A small image-text matching model, trained from scratch.
Model: 64-pixel images, encoder arch gmlp, encoder patch size [8, 8], fusion encoder layers 10, fusion encoder norm layernorm.
Training: muon at rate 0.0019, batches of 192.
Data: trained on procedural textures in two colours, tilted and lit, 48750 training examples, 77.2 epochs.
Rows from block 3 of the fusion encoder, named by matrix and row number. Rows with one number belong to one neuron. Each number is 128 + 32 x the weight over its row's rms, rounded and kept within 0 to 255. All counts start at 0. Numbers have three digits each. After the name is the row's rms in percent of the matrix's.
# fc1: MLP up (fusion_encoder.blocks.3.mlp.fc1.weight, 768x192), inputs 96-191
# fc2: MLP down (fusion_encoder.blocks.3.mlp.fc2.weight, 192x768, transposed), outputs 96-191
fc1.455 039:188207063131153109108108119184101074186159114137142139067167119105128108169093114168136142133150080148076077125151088103113104115111090142104131170116112118116134174133099143237200133143140214136112097150079104123137140114156134143087169103083097140021172137103117098162160109205128092095
fc2.455 070:101073196156111138165114129102121131050062137143101131158120131163130139071191150148140126127126156102198219149075153158135161127166166129115124091119124118182091080105127116027068114109095069150154158103176138134146080126074121139128093149134150090225085150152121137069121153071113173155
fc1.456 029:130141149098103120083130143165189153162116109108149131121163114164142142164113183186118113050112157129130108122121165169150111136098129118152146155128105095103122115090113113106111120134158128149122134108128118146157125133110130177158175073111068123054125109124119138135151107068147116102
fc2.456 051:126143118153160177154070096103074096084144146151080116143130140077127104078132087129163150211145111091143156131135113108084131144155147143109101112139167123162141129152144131135127143118119147116143123161131130121125149121144130084079096186125165127177127177129129099099119153139111142151
fc1.457 029:098130125109130099085153130165125123123137131102138100125130120125132207088151149137090114116100242105172120152113172065123136140111171116156137096067107117093069068140126059070105150123104144157146117146107108092068106087089146133108152148131163110169148147137152107103111144099145102098
fc2.457 053:119125142123131184166090114097130144144120167144098155130125134138132041171084102116159169125151034154064127128155114187141084109145113145120125166208161143108184203127141195143135105137182133106135143073142144154179152180173111128155132098103129163065134125105107148154149108118109150172
fc1.458 065:087145111121099074102147167121187145112111182174100120163117113108145084183143088157122181127120169131135178106192124177123119081128145091053084103118134120132153140140082183156167115153149109144136102133175136123164140205113135109075084161150114152126098148170156133125188117148071130144
fc2.458 114:181093122135172121121121097155116123169160055083131140122111114128096195079130128093165069140135114127160087150063120059133176171106168135167105153157111115104126106109173039105107157124099098142108118140060101114067125058127122153137132114125111098153181083099109146120058166150156144111
fc1.459 132:163204107132173113114095061211041083140150096129169080090137144071099167143132097118150161190195116111094170132096117104120150138127112122153157145120130099149116117161182107157141127138177157109094135150139111044125203136081138112118179108142125108091142107146166128157119112143145134115
fc2.459 179:105064137122080112175153200090186158132076155145121152169129087207178105090120172114078089073098161169140096155146152147121096130150116103122101149129125134084111145140116133130087099131080082142158143100125130194124053122194090167160082170160176149165095129114098138087134140106113114135
fc1.460 025:072145180097087139139166106104161102123130125099110116132139141121160141118103120174164125123152255080118097131131186173156150120135120156096166098091138102086104109159107144096171151175170180181107143145110101166150129136120117116092114086121109125059144119142132108106149091123146133067
fc2.460 047:156149085137152171134032128155085173170116153176125129114138100125103117121140129110133147121127000166144193127126096081109075144114161093172096124180133134154155151106154117135101099085109061120155132134138147077100135120171139119155141171079133121172156160104117113160124158107122124196
fc1.461 113:025139123134048121131073096144169156093131108159112145142079129183150113114133147123145152052157081156066209124133094130148121034146163074110178132131149128128143099082182159114154156144174081148124093156122142106087146103169152119128113158107123125113145138108148183128124109132099098177
fc2.461 126:255107140109149099108138116120085172167132210134159133118166108087074147157055120108068138167133160115175097139138117129119131204123105124118148115125086132082108162129127133158068072119112172125143129121166119083142125119105130129086118127200101110141179149096106063125134140127141164094
fc1.462 058:149190171116094097181111086133048126142155183094110106114143149107102131129148144096050151139104138104095138175090132130130136122139140153124138158086136134120102105110148163133172160117207100091132154103123074159137152123140142097077165101108166152119114099125140077139208161170079102147
fc2.462 089:113126151084122158085123146115168096127119119130113093112101111094202000112145155090093101089108127147098105127155088176136097119195142066183037111137135117098147121125108120133144059133089132158162137127133177103110093146156141114150102126100138113127089115141127138149153098165189117122
fc1.463 074:098131133116169148125138168116152118146123124171114105129168148107095125108116098155210185151148170117101151145112121114090094080145093104113110143140154129153135098155099172191094164119118131162167149142165105159164107186093134172097135136118083136116132148163142131137147113143139190167
fc2.463 120:152111117146078119150076099115100158115143120094133160122097115147146161127134118092100082091167087167123028118104152122141172212084165165146146146120149090121134142088150118096165070128107088123088121136113106067081135116172137107153122151135119130141124146130122109116119169099129074090
fc1.464 028:164111105110183074114132138141124115129130199087154165142086106167193140132142145098074140061139164154088144074114142151163073157106135152189132173111105081094134148103048108087110135059094135144103078181106210121161150065055152129113108122094138155154149101109153209158141150155156093153
fc2.464 042:107130143118122108104162161064113170127171087099107111158116213099090123137118100109147139158104123098110133212157109107138154075153116101104129112147153190164121076141184154160182152176148129107185175068150045149112103159187093127128149133199141095092081106148114075111126110095137162118
fc1.465 027:136068135168079092104152126176061126148137175079164079086179133129092158145156132139137158149105194118133079160103133098083119130101149140204119118101110123108093103194131078121127097128119092103068094126125122129145122101143106145101127105102162163092148178146158107144161144144121073112
fc2.465 046:091214169091160187155093100082190118135118091138093182134091126149147069102109142117140119102108088124106226108133112172148140098169146132058118144162155138104147155103150161117202166143175179174163147079129144133129123208100134144149145113138132087128089107087125169115116094102147158163
fc1.466 025:105169108093115046190094100166151132167110107112127145103128141158191163172109160094133156057137116174134087127065088160145118128101140148115126110109129131124152136099114084136135176135097165141121120205181113120082102107092141131150119109115087120168139121075130169121146102153145097127
fc2.466 052:150100155158155173081175156110075155084140172129148147160117113115080082084116099168086116187099161088123169134202144100107141132191111105148116140134123154113111133154130178127117088108145109113153151079100134151163178137166124152116159123142160134103094101166119099133110137133143137129
fc1.467 053:160190188139085193131176070120165111142143104095108099126129124116090071145126092178158149194123109117151106144142139153176148138130116180057121075161159163130111139153191169135170123167221115143083123048131108129187136126195077143105103066143091126115146117145132133127146075157044144107
fc2.467 084:084082082119125066148049171156106113144092132167147124113179112123149163092183194101141098101139174131131145111109129113097110124157153092160104171093093086141087085136086110129121130125087139136169133202128137117086092060088173121179146183108155129136151133113153099107102205096165102122
fc1.468 070:121198122122153149126114141117109088173169147125106093110138144115141189115089060142085180145166109149090143132132165145138124139134150146113072136113133074055120134131091148112054101196133124144197109189105121151117151127112133176070117156089196102190136159138164084122081110108195080092
fc2.468 114:154091145103098125141131102166119140084077137107142181191129110142076059141139172130160096125138092113184122160128098077129095129071112131132207110139130144203134116123189038144190178082116132117077133048106128113116125125160141117141145080117085137057089091138095175153122143174069133159
fc1.469 061:199112125157167101068181155122095105160109104092125125127099151120126124090120150128113128181179154126101149115131094159106082110139124150179118133111108142096130121149085076163161128104090094071086068123151184111144117147116156145121198106167141169126134104149182130112170204095131217086
fc2.469 101:046145148110102137175110085138107154114152143150141117091137093154139127195118115092155106093052125150120147142113167105150173145093085124108126122136165131107092206093169222096121116161131138170162180134118059133107125104138106120164095140117127095133066138094074162123115039152152068169
fc1.470 026:120107133149169142203102089072041154122139140189139115115151163108127161111116102124163137120124078212197109172092085138103162103121140123147101073128141146124147140154167133161104149133076123067136136130129113145145144115172066058114147148120158112193060142106110091115098143112126161103
fc2.470 044:139118103122087112073168173190200100114108103075134151111124091156113102148149132134066105128144169075062139064152162098144104143119126150121175187139117112126118117114080140127130095123172136182093116124140157118095130174079195148172117079145122164087171114147156187154139119145136089141
fc1.471 036:144117143110086120096115206160168132133104143146137116126150130125094138095158110133145102148150199113152161112114128111129126153167180089178221187145154129103124114111131171120109114127194092156038131105134145071117135127138109153209153088135103132092124198132151111162112107167134103117
fc2.471 067:116125111116141194175063077099141078157147095114099119125112073145159163121101119137157178105134078136102098160160136169138103129081141169064072079129129071124130118119160083121115149136101145121178113140101113174145126123136150096064121153138148132167177082122112120076159176049116141115
fc1.472 040:158072095178164169059076129174086139095106138109155105114148099115078144111160217111087131134133135139169082088140139103129113183127149107211135155101086124145101085156104062100062109089112089118122113120146140101092084151103110209106157196171162158121111133132106145128111191121097190111
fc2.472 066:051195168088115101203181128110176116164148148129098140126124174156158082145089042126168127136110159121098165163104126146135168068143097169078140127163193150091147182121177185144219131182172183123120151112125127154136164154163138105156098047074110121107108130107157127090141060116145117122
fc1.473 025:168062116124076081106080100093129216103123145130103121158122128067121118133135142129140158133124151169156165127126204126080148119091193149128155139112082109094123121162068117107154154117075081104100131118174140207188110103106155115113112149172139124127109182147121092132175158132135135099
fc2.473 046:117129129122150152132134155161129048151124073124149128104140114185152171118129099155139113150136145104134080137142027112166130145150125125123091147162162141120134139097155119156071128132162158147147113128069111107096188136157108132113159095117112116154142033092161187116053106128117112139
fc1.474 018:114128113177086090114144123168109126106198195099128204114114128162143120168095111117111148107077162123084133157160158136157092105102161157059111084093105166180198173084118145109122154084139179103173129138140188153155137078092160110080133121114161100114084092121084112187119141134119125130
fc2.474 046:178095158110123092096149089114069143148157143149110087164080147084133094142214132116096113160122149157115158113118115043142162133163147090212106168160136131145090109152146097106132143123132101108124146156110084145083110126145105156157065176127081121158130103107158169170100132151111153108
fc1.475 299:143106120110158116171212130048152137148127095129131129112112148139141111123119098131149139155107147122163133173159148138152155161141114118086104167114111132150127147136119138114145160154117094095090144155113143072126100138149137075110134110106164141161118000139143113116070145052120152110
fc2.475 146:136133143131128180164080176243148136096127125122130125173133118124122172123107120175120146081194148093120148088110108144108086147101169102099131091114136079071111070131162097114065104114134104184127097103105132175113150143082118169191154083169098114124107189111100088137139095195142066192
fc1.476 033:090133160162150116099132102180067145104154169090133111106174132077084113149104148128124169108077209172152092168136178100161146146114171182154137087141118157129116167149175099160175118106204113088064111105135127100163155122164132135128105120136124161092083132162139167151153147178080119083
fc2.476 059:166146112097094127177112133119176094146081073172135122118122121198192112093145111117119095128143080070103188108079066136113108106182104112135097201099139095121127058137099153110122116160078166173190149149138151164098085156103112118145120137119154131142146102072111098089134099089167161141
fc1.477 032:117099146101088095184076135111117095159105134110120078140153129115153153098174104132149109120177180098137092117100148147144119185122159176124152159074115101107094074131148142119096150115103083140091097150091116138130069126150131145060135104172133173106155177155140081119098180132129138065
fc2.477 065:108172120137135212097110130141162172133142143132119144081125098135101089158086135108125176098113075175130185143163127129114107079119135093135149096205155138100187194085115114113150088137140153144146141095145129108115164163130120074184140144067145099159177130097134157148165072084146105168
fc1.478 033:140114176123135073087171206138117140162145115114082132141116129184100125107113184128109177112040086149179101161132098147086132082129169106125089068152124139086130111148140114096163084140143065118119128100121149120130137086136128165131105125144126101174111130165159153147141112126111080105
fc2.478 060:124117116137120148160158057145144133069096115138159141126114141077153125145131083175119090165154166069107128105107127114161135156150078170134124183080107132146112133128101143168111191118135197116141120120100122138149111165101112108107121142135132152091101094105072129121118142133117168122
fc1.479 143:113168087121064154118092143122129141121128089165113104130132132124163127164114048111184146107121111109161133127145147112131149094087127110091128136141114140102124171115113127139180103148140127164136098091129101150144147162133142143157156145122063136202123179115113151138118128047161119177
fc2.479 125:111124108122110130149155156171107160104115088119091150123134105099171128135108103114127104070151127130143134090143114155158148116103121110118132150086130124081096173227133110129123133105067095117134120105100144157119119123129138130194107121044074135195130103108099117125126153140184106172
fc1.480 024:207066153149159206056126127153124109141151095161134147144096144089073128134115122133108167163105075091176139085124109107072109150138163088167118138133123130160117093133122107160082138124075108106125108084149138080143176081124124128134185117123077134156144166126161093147128154168131199122
fc2.480 043:058171113080100075204109159097149136110108170093117106106160101185205157133127120125172096105160176166065107164114167145195142132112112166097141121119138108099141181107129148137162131151158146132154142168115112154123109204117131133129088137133179133090103120135095171090124101064129073126
fc1.481 033:094125150135117155133194136119139141114128116111150147156154116105087076145119085168133149149149218116082158137144194123133159175125127192093114160133116120105109139125141159099200083137136113129033114121116166143197154143136160118124115081130073130083145140183138126121161124114100136146
fc2.481 057:175141097123157085135052104139135097144106102142104096095136130147183205095148157120134102126128052133181125121078033123140123097130128075135129086150142107136155106140105079141075174126105110134213132137130073120074108105123091134126126168139179118154141115061132129131112126132157132114
fc1.482 046:072158144102158139100228220161086146182138086121105131140106144146079102103121115155139167213072150149132154177147145086141143135122203126153105113113119142156102128081194139081150111136151108166105123093117136081154150135102173105155171147107124130148128129140147107142056149164113118106
fc2.482 081:179108119127094121165037032134164088069126167111127102106153107120193152143151126123144104066194094101136112102096139145117101142113084154095151125146124054095172141180088106157090164117095143109148131135102108177107133121144091154104100106123139129102138149104112156106191126084147124158
fc1.483 034:088175122112152126106114131154039115130101165090151085105081118140147172145105077118143152135163148181102137180128133116151159120129068163125128059100124136155100131130152138119183129126111100123152167166107092111063116147110138101081119227130216111151141078119138152108089170124143088098
fc2.483 060:172081144172114081125171103132180133129127101157116189145162153118105083115131172148075112104079098092162119079123115147120139110153144110111129199163117169104141133134119121108101125114154162119094093071118170159183141084166123151164157028136077152135097153127109139149147090146115164175
fc1.484 036:142094117132177169183108162064066135198123145069134137146188091117115190088142090142138079088118179100146088141093137094110110172094157176161105121129128097134081109119098089117073156132056130126163126133102120139128094091115141083143105119157184136118145132131113089119093149089160131080
fc2.484 065:095173135102102150076138100170157151077132126168107095106087159153129064166086149103125178107163081164092169103153143168138124088166128089132174142140154148097153162127175180110143084121193126125102134113179121093110159189144128122160183131082096150119140149114134148158174098160103134195
fc1.485 051:136116133114132122203089179127166117186107080152126152107122146157129128102099114127204127101116183067151142114130092075073143157130177104131070149112127081111145127094135131138115157140106120155183141140131134128084105163147151104166163152093087148136142045113151087129159160138140131095
fc2.485 094:138153111125141194062047065120091182066144179117100130130128068100129100155143137118113123132174065174084067129122159141134060148117157123139153107147157142091165160092096176150128127108128124144084129155137123111162167162116118071092093102105127107121163228143108151125134108131130135157
fc1.486 033:197182159128095135126102119172190108194091166073139136147102103152135127137136131131120088110117079138117053104076073182147123084126077149093141066138127106100139113191104126141067134133179078154127162103158124092068095126110068192121130158177109171061128058112091135115118112153143164160
fc2.486 055:046093126157149122141129131117091131053150121196134111118152185083098132104132134151126126160100180115149198135167183058085148170154134105157093175091131156140111139063151158144173109130103180103120112148096132161183152129159183094124103108091131079162109192151183119134141160102104115087
fc1.487 038:159108143089081183095096076150200127158130138087110138144159118132096101135121100184110131157150137048169127113117150114125129155110160144089145127144134099123096127158151132101080189151145117211059191069149131077118125075154113115114128095118074140100181125121104124132107108143135123143
fc2.487 073:073153120123148128184090179129071145123136160184147079101130119133154161121119135084215165097154140203067098142126137107143108124148116123178130124141144114126148148069111150159157065145101148097193092194129100164115150201138173128147117170099116141141153174136167109125158139073123110089
fc1.488 035:165148159188146188079137140131164138150139180124121112141173126134137132083116113177095134150071160135162098160089156119120143035119102079147114065189121127098113132179109067106123095138159146124137167130109122062149163123141063039136158131081139070147091116115121140130153122169144133144
fc2.488 062:095128087062105105181087108104079110106115090147128125124117143127103178151161142100163114119195101127078153092130133094138116209106158182147130156069158104190136122096178195149121144125096101132137085159151117182108102156108197186120078126112106182098160141137117111131096144063081148140
fc1.489 019:137067168116141175142180176175146155178130172093150154127099114146076152147133154088126144095073123115172100117149108085129103146079158140173111069125115121136128133120096056124074149116099132118109125148168158030118114045083161095178132093156111171166126085143157119158064138180152137108
fc2.489 037:130163096115133078096121087107098105053147130152124108132166161116168117132093098170115127152134156136048142144087130148139148117210088133109152182124147151125141144130140205151176120111158149101159129073123102229148172204160101150104133136115143125083103178103101143102185112073124129148
fc1.490 041:153103185159095214119200125110139174093132130156081128142064138146150121094145105102119184096110131148157178106129151128143102131157103123081116078181176142102124119147173132104115092161129137137123177124129131168178144122109126083114130157130101093172128178124150085135145099140099208105
fc2.490 074:135127075078149058142056148135123105174140120081156106108170115106137154136137151136149095159147120107076077150133121113149132142093153143164115164087099105149133124121111148151161171099156092091157102154148117057074136111157165179109122107137160159086162075139102157129139182071132048141
fc1.491 047:041201125169137185102163104136148098118171169124089124112157108147148064132136125140096155094096054139114091141158124179151103074127138112108137108141136134149125191134098124131164042129178163100129129088096153058136166142142084088105129106106138109124114133110102150142210073181100064203
fc2.491 083:182133131146106091172072149104073146160090113122148139154121170077081158103159155125167109144145206116163148146123129092105155132105126147140106087114095139154114075136198177111123152163103139174133114149166097206152098153086188193138115144132134105109138158164185097102048193105115147076
fc1.492 031:153088223145100245119184120105104136122139074138100168134079164103089157118120093110168112106114143131149086101135119128133114209126135185177136097117160087115110090121169127137101144161141136122090108142146151098165096131125132143157159111144083163158124131157161092123086135192128189040
fc2.492 060:093196061089133084138058148155166107131115172124132075113185077165170113152108132138111139124160092120081180155100162140122106078118132094117161134159132131134174153082081142133162111098140116152142165125135122135083168163131138056126112134112165120096179156116124148144182108019152071183
fc1.493 083:082125126117100141150103158149155158115123091121108123164139108081121121131189126085160110081073090083193160117162150118155124187097175166093148122120136153182116133035095152149063146111095089126095076113129138079134105115177146161112085098174139133178136094153128118131149126100129081149
fc2.493 128:161118130129133122076167101126121117148120170124115136126104137159143141110055126186129148169168178150078062136099108153100128093183103072151132154159126101042166111187148119109149109149169151109156174121111112149124143167091102108137187168105136126065118161098118129114132137150116178097
fc1.494 027:098105129045123079077171082143107086103143153121143143119063129181156119159134145133084101145113087183098152151112146152164103117120159158122171114078129130141171124111115103148117175123116107205050120072098109069104105059150141162046153143090088084165104101158132158096074144094126097127
fc2.494 052:128162151194110159161116153142123124142114162115126145129145109080115132112104116097178170121121182083161112105159098084103172120120101115119088141162108170071146149103114163121174091128130160093167116143115111213153159169105100096212075123143144181076146140098134137162171100183139116148
fc1.495 095:139204171129149071098131073071130109080095151129159141149104154125140155211129168122118069149159101122129165124130136155178135116144052085083114124096111156127155130106109097076091161129123098163167170142074155180090088201119132156123144136104143101172114055189104135121097131108119184189
fc2.495 120:104124157106142113157131122061142099122118138147133132102149137142133145177123069144081075118110059161154155116136130120111142183101159123142141126155127115124201124035130077119108104148142084118132145170126073079162111103085150103094165150179159149157139248159166122117084102093168115095
fc1.496 038:127213139174148092120110036126059145160143169115172125139116127131138110129112120142106127098110135104121132132130070135115143093063166132141162087159075059142116169154134144120128206144077141111108109166163116111109120131129118122110133134138095106126134113147158172153078144160155111132
fc2.496 063:122105148095098093127118179144090102116136055161113118159120116152135096105126153170118126125145171136187136103142127105126121190179102130124153148125121142120074120127171150163079095156163132156150108072094133171148171140135106152137133157150137149137089084118142131107131098112080105131
fc1.497 018:146078123144169115075148107141092168134186184116122167148134075167127156163088146109107159164139138123106194153131163093186105141107181123164103170147114137130120124071166164114149130112133044162143134104138156127128164050118110095127111125095130081123127082125130174156112141161107111129
fc2.497 045:149163132071127056154155101148113113090103126167163087174121133122140089100153084136130092140111129138127084100106061067150173127178046147097153127137129117163104089168124105132119143132098140071164107134138114147103118087134159170150099095166120151179123117128118111120092097140153179107
fc1.498 055:150116151103125092094147147103138137126082147091102152124131147184102116139174185145146085124125158167147130130114114103096103208120158179138108049072135124112139105085120041085103110107083098163101165164111178091102061110149152137156172122155082124198136125160112130073115138097140186101
fc2.498 102:086154115131114195142123115136148112118161109137113100111123091091148134133060068090104152126129110095083093124151136164147143068143104080131163199189144115088152163123114212150118150141177132096152130077119074168137195166116101113141116127114191163062139147089167140177157114143120101153
fc1.499 046:092145108132164200068184120133104054132157121115133125100152143127110092133118117175088097181094122110102171199139133124186098114138149143159154159115166117145124161107167147110127109125100188163085090134107114087110099099183144112111204090092118116163197143130074139119048094134089144118
fc2.499 083:166116128115082078205080140123127150132113193143095125128128093140154154135142140083162157101194138154167081080129134137099146150110106113101123092156112122102142116138125090130122119138149076103160165088151114138119173168068117146129054160150139154101096147154179108145181137088154088142
fc1.500 026:151164171139128151164137137181194127209114133063141122111183084128093130107093118142127132097132210103132090108109181124130120147128115154147140185169094061072048115145159140076117146153151129145077115100140105128171125124112126131152099072129121172036162134117142139156171133172102107110
fc2.500 047:108130089103135150109057119065051131081125144185117093115134182145164142146162136142164147151149046134141204165129096129125113116138155125132110057116185150183141122119113112152165102129114130134208147175135128098109115132170132117095139180095155089193124155127102087091108108031158127145
fc1.501 022:141133076130040069192118133170148134095141130125133137145114126102161158116165134082152121114116186126179123117123133088112140135096169163093102066090124134191175093051104098173102156121078107150073100161165123047089130096103144145132126117139120156163087102158162086119151197162138110098
fc2.501 045:090126166129162158061120133121147089135121155114119150106131125164101100146077096136102139127105084148059137135135102155136110089175139101138156218162143158023153176153106151088169096125177132154184169087097144194184137151152113115145139127130186101081156149083109189130117099095152156158
fc1.502 075:129117141119138135176117135105107160154139081116118165148168117126099150144142119141117131153108111153101116135114137164108085150075138191159143144096098075116135126091077111129119231128087162115089084141138132175164105111090115154095104136174116173136130132149096131145121155150090127087
fc2.502 134:138122113146101109092130137172115110104110157154123088114101141132167112105131125151126110104174176114160149140144086096109145096204144065117119122186128134076112138135149139123117040118137104174152153112102129126093161137163136081172183121094135080150107112082207138118106092105200115158
fc1.503 034:091160118166042143036184157092147084076126196151095104161107106138130109140163133135105125183088150075144147110214131090153081118154180121129152171099157093171116116117148091091131092162126132136118115157098127121178086122128159140088155127155128151161167174154128101132128105131127130131
fc2.503 059:155092136055192121226087075144119117194178111104124150119171142099107126130106134090174160080138130165114106162076121166130156137118106118088110094219110161076143153155155086105136167103146100118145149084137094121083158132133091126156114122113128123085130109095122157156110133123125120134
fc1.504 212:159137167158141082149095071177097144123122168144132148159088130101091109151112106134064114139110155129155168141131102136093148085099179126096133153120093118097115148115196113118154195126094108179100085091151132096099118150099131086130131138167079098145091160129138113146156130171150097139
fc2.504 183:128103146102059115094180164198159062145144092120086115136106120162162166082107133138153158114163092130135132122118102141138104123137088126146151124145116113059151125111119092159069113131189084094149116139054143149153156075141117159142152139136187155128142071089159166127092177084081128140
fc1.505 202:127124096130148178168147166135103164117114095171117121123144087131146131111146073117150082081159195103135117135133167101157139143120149124147147158128154090124134137144122157090124125124107117081128114140147137117118120122151134042144107155111115147164129117128104081130099150147141144089
fc2.505 229:124107094154112155149124147162165116085148103125103149128101086147161166131094121114086142075138147142121160120159145185142117050083141093121151098135155144077147167222121138106140157101138097102144136128111158112111159134112106102180135132016090124143160120135132107152131154102152116129
fc1.506 151:068122149146184156112144162138112123133131076130163104148138134123098104174141155128101142111090179170081034100135160148134096245137146117112140153159131159118104121173117080106166077107134109059105107105156138051121113121154128083093133124160080103134133160124134143127098096085133134153
fc2.506 179:125157139148124121146237107094115179135121126128148139157144092129143125118121144190097131153137134120113156123109100127148103199110134127107128128112143094176105113153147145118103129125084147129137148157124122129109090139121122047120113137145114102118112194133102122130127136101088140145
fc1.507 019:142071112160116104073185121133101161116183156140142143145103132131122168178136096095135188144089109083097128132109135140142106118146210165192168182147138154133145159183130181114174142119110147126094152119148155112182147074129158085108126142129151077096100176180139162168079130144110077094
fc2.507 036:090109108117132068163114147114165050146116098141150156120176123172140143077116132125147107129164171173163166102141089127159156138076097124088085118137104114130107059111123054137104126112137123146163109111117113151059154148142107206131122129169104213172159069091125125106134121133144184142
fc1.508 174:099141094084123078134088159134105119157146098117107107138164132110121120100171132132142094184070125140138208130104118126133143013118205135144203204132123123044104135079135046151101179126180098169094125080131136130106151126163108201181149115187185187142094088134097147148122104146104068109
fc2.508 173:129108161131099208131137067162123092117118127152119152176014123155128162127104119168128176105190122112102065152161114137118087179137100132120097095126123093090135119120105190131105126135077142085118094139102125145131089084120139048131150178088132082139113145144176106132133152048129152116
fc1.509 033:149109212126070139146127119123132204065137136135095155154081140111185104122126085108127156142130185158124168154152171157152130111081113177097127114118122131112110138069087143128166156138085132122059106131138164165159104126120119146092101136169131109188075137140166139132147139143140124110
fc2.509 054:134123064106167080108143136177110058205106083120146097105140103143112183117149135184139098134132085078148117119106071082094132135174164109132109171136113096107154098140126108135080140105162093151186136130088127111125158086130148097144176139125156151096130046084101150145113135101113115136
fc1.510 031:174099107126162117086117157179146145133110141070131130098181118102113140081125174138136129159164225085107130117119138055073084170117172145206136129081130100143118110117092084105090151101077150151096122202152156103088062127104180172175157088132208177099193116127140122125121164164143119062
fc2.510 058:069169162109114202169086118074089132142160134175097107134117135167137090185108076105145162078127047165125091148130139188165136103137121150086135139167175136119128164118152190136148090162154137125179149059139078139158197162169088100106141162095075113144099177115106123107154083068137145192
fc1.511 023:143123174095138142102198125136126089079134193146101161139103114137103123119130062168120152167122177096064123094139084106104094175158155118160129126065159135143169118174151114121122142133133159203146152169164140136120117117093119124120126139109175101154112113146103128138086123154111182060
fc2.511 043:114134084135120150171036133132108157187138090099122060141169141119142117138135139046153135077148091168136107153140175109163141113068137166132097101192107089134120137068125163163132101129115095093130131102107088124115164150151153139140132132091062164099157160104137147134153141099126084189
fc1.512 051:132109121152094162075194107098178112050140111150119141129060135104114112121110133095105118079121137106123134114169119092094140089185135092125119089155203132124138137173159164132147160149154124145097102155163137134148136154124169163199138124129087138149106175144137150129172129132103185159
fc2.512 086:164095111115174055153086135105063151210121145133175113114226153154083154166154099104147129164126132151129090141080130098166121115092132139151123177081065125118128101114109101143123107119073113103168147154127110105085122079138121106130114115158129140133142125116126099112096170101163127094
fc1.513 029:136125139145132142162147203155136177133083102099146133192117097158114158109155164106146141102115210115174137091125216104123137118111171122139128123164094108114082099082112082071122120113074083091090121121141172139155113124088189127183072152129107136138128107140173147122130150097151086178
fc2.513 048:118152112086130111097139035081099104135175146161117114069118183111173143151096103181129089159133048143090123171132049123146118147150077131128140133088167133105141158188106164195111158125175156148179146139108098122126133118188072114092163098138160138115100124109066116122138100136097171106
fc1.514 043:179125153113161126124137082125155062156135118122171096103158150127150111140074092152160136100104157131164114140076112167091139122136119103147129134143113078089126125146111111159151138121167147156140151105151105122105176131096079102141194092092100084059113147081163177117168103148180139146
fc2.514 075:062139117140103142138055175093104204106108160157107158157095080151120177097164156087108118141166102126054131147175142098164105123131168151153122133116164148153109123110124137101096111164103101120119097161124169130149091131170180128121095169163140165161144121159103094131094159093091123116
fc1.515 035:065143176101135187217134168162213112157080102065132145130113091161153082161141123161177114065100139100110108136131160165141122085100076125161135129132115070125103146110099140070106105139177140167097163117139153084128115142073149125148114134132101157080153000118107169112133120092152109159
fc2.515 067:171154095168125083044057084130028146082171183168117117145146180071110165104110125118111103185162112126177122106097117074106132180144171130129143104124142159126150111131170165192153161106086125114127104149127091179126160146187133158105126118097120121163105255145140077120130152127096131136
fc1.516 044:133121138148143092063094120126154171088166170115082149099099141120146090134108151095168186110097149153094117146150182136074104083138147134129115122132136125121144173115123116129118099122183124121110084201163177158121071097100202132093106168063124117092132092172151152156135150147106096185
fc2.516 073:184094125107137091137148107151059158177131103118136113171171143131087116122165146143149141178114112132174095123106092060155184162092078127159173105150156168089131129156158136167114202126048121136124138090142101119144111162155159103173115085116128141160130148123095096114108093205104134133
fc1.517 035:143126184137132159084162113156071069124169101103149101098094142146110142110160121156129126131096131151132087115122150157171119181133122144171182074086130119088101114156180108116132082146206134106088091083076140101161178153114130154101187132111120163112135173149136101139104107134094127045
fc2.517 057:099159104133112130193039124121179145134075199157080143124181116115156090093151151117163143140149159078141242162151148121112115084112123130081070166202112115147130129155134162103172176114104125139161157143148133141132083117165134143153080123113147083117134116104123122100155144070148113203
fc1.518 027:080110146162110130141146075142099114065151151145092118090146143150136109163101164131114147155116103164187108157158126193205159095108172138082120119135099209136137152122182145096157118129125101151145131071156078111137105135220076132080094123104125079179030132114121160110132100151067137142
fc2.518 047:133163120091125123146136162174160117193126118096162151116100109097129122098170099130139110141096175106108164091122110050097112153164095123150119147110135080119143091161097097151159155121153154119112130166085194158093158106032187155173144121138128183069158092134120112158125146108164117118
fc1.519 029:094131110167148106126128075128079149123153231110125169118186138144145138145136187129053162127123148122158120132098128187140112098111135125097141131111107165164141138154099051082178084102134186074112164113131169089149136132121129083115120119121136168125077156128110149131196100139113152210
fc2.519 054:153189151102138147153157166141138110145151041103113081132060117082119055115120107083119079118089132120104150144161103109116138096179137121151117135132152116106116128156172184146169165172158085153180122144123080218119110131128124202169131108142176129115108087100143104141103131163129093090
fc1.520 128:131104130132193143102107092111102158141140083175134118108147149096119135112110119108163147036131053124198117141077084093088147163160167087125111086151153118218134130165146169173090134118094139134160165154139122132121124140147103073140194137101098068139125154140140107133134134155130171123
fc2.520 163:128159126121096138160122145089171165111101124053118139157082097152157111133121107163121121162174190146042066114166188159159126133078115169168179143124158126128137129099097153136109115167161113119146100121150111128136123183132143164111098137170139222115154114163109133105128155148118090108
fc1.521 038:174115219179096141138111097132116179122144161085138150128101109095132081159094135104108173107107191108141104199156176131109139131115114163162113117122096087085099113145150145126143147150140156116090136141125152164168114133085144146099082163181161135090086149148154137154166142123124122051
fc2.521 066:078153074075125131140131173139137078137119085145082098103150137176169116086170114161130106158131058110121195092086066124156117112170192122113111139121156133139145110113085104136154124094146087133192146132114141111108142143187117111130147112105168113149168066093103124139095126108132108187
fc1.522 034:170104140134102088153143124157124092105173144095147126108150144150149168160111094145126131079120200121076168215130161134074102075140111098133098202114094110098096097111091156062144168121079186155115115157121127205143155116071207162087107155098131113154147164128126157149143118100142098122
fc2.522 059:073125128123137121115096164117128118141136105125099143106111133131120081097133149143132144175180042130174117089149058122182145151088207163143129084151162139102150154144135052172154088126166076156154152104145146046107101131160086146137143141189182121120101107138132121158064175150150119109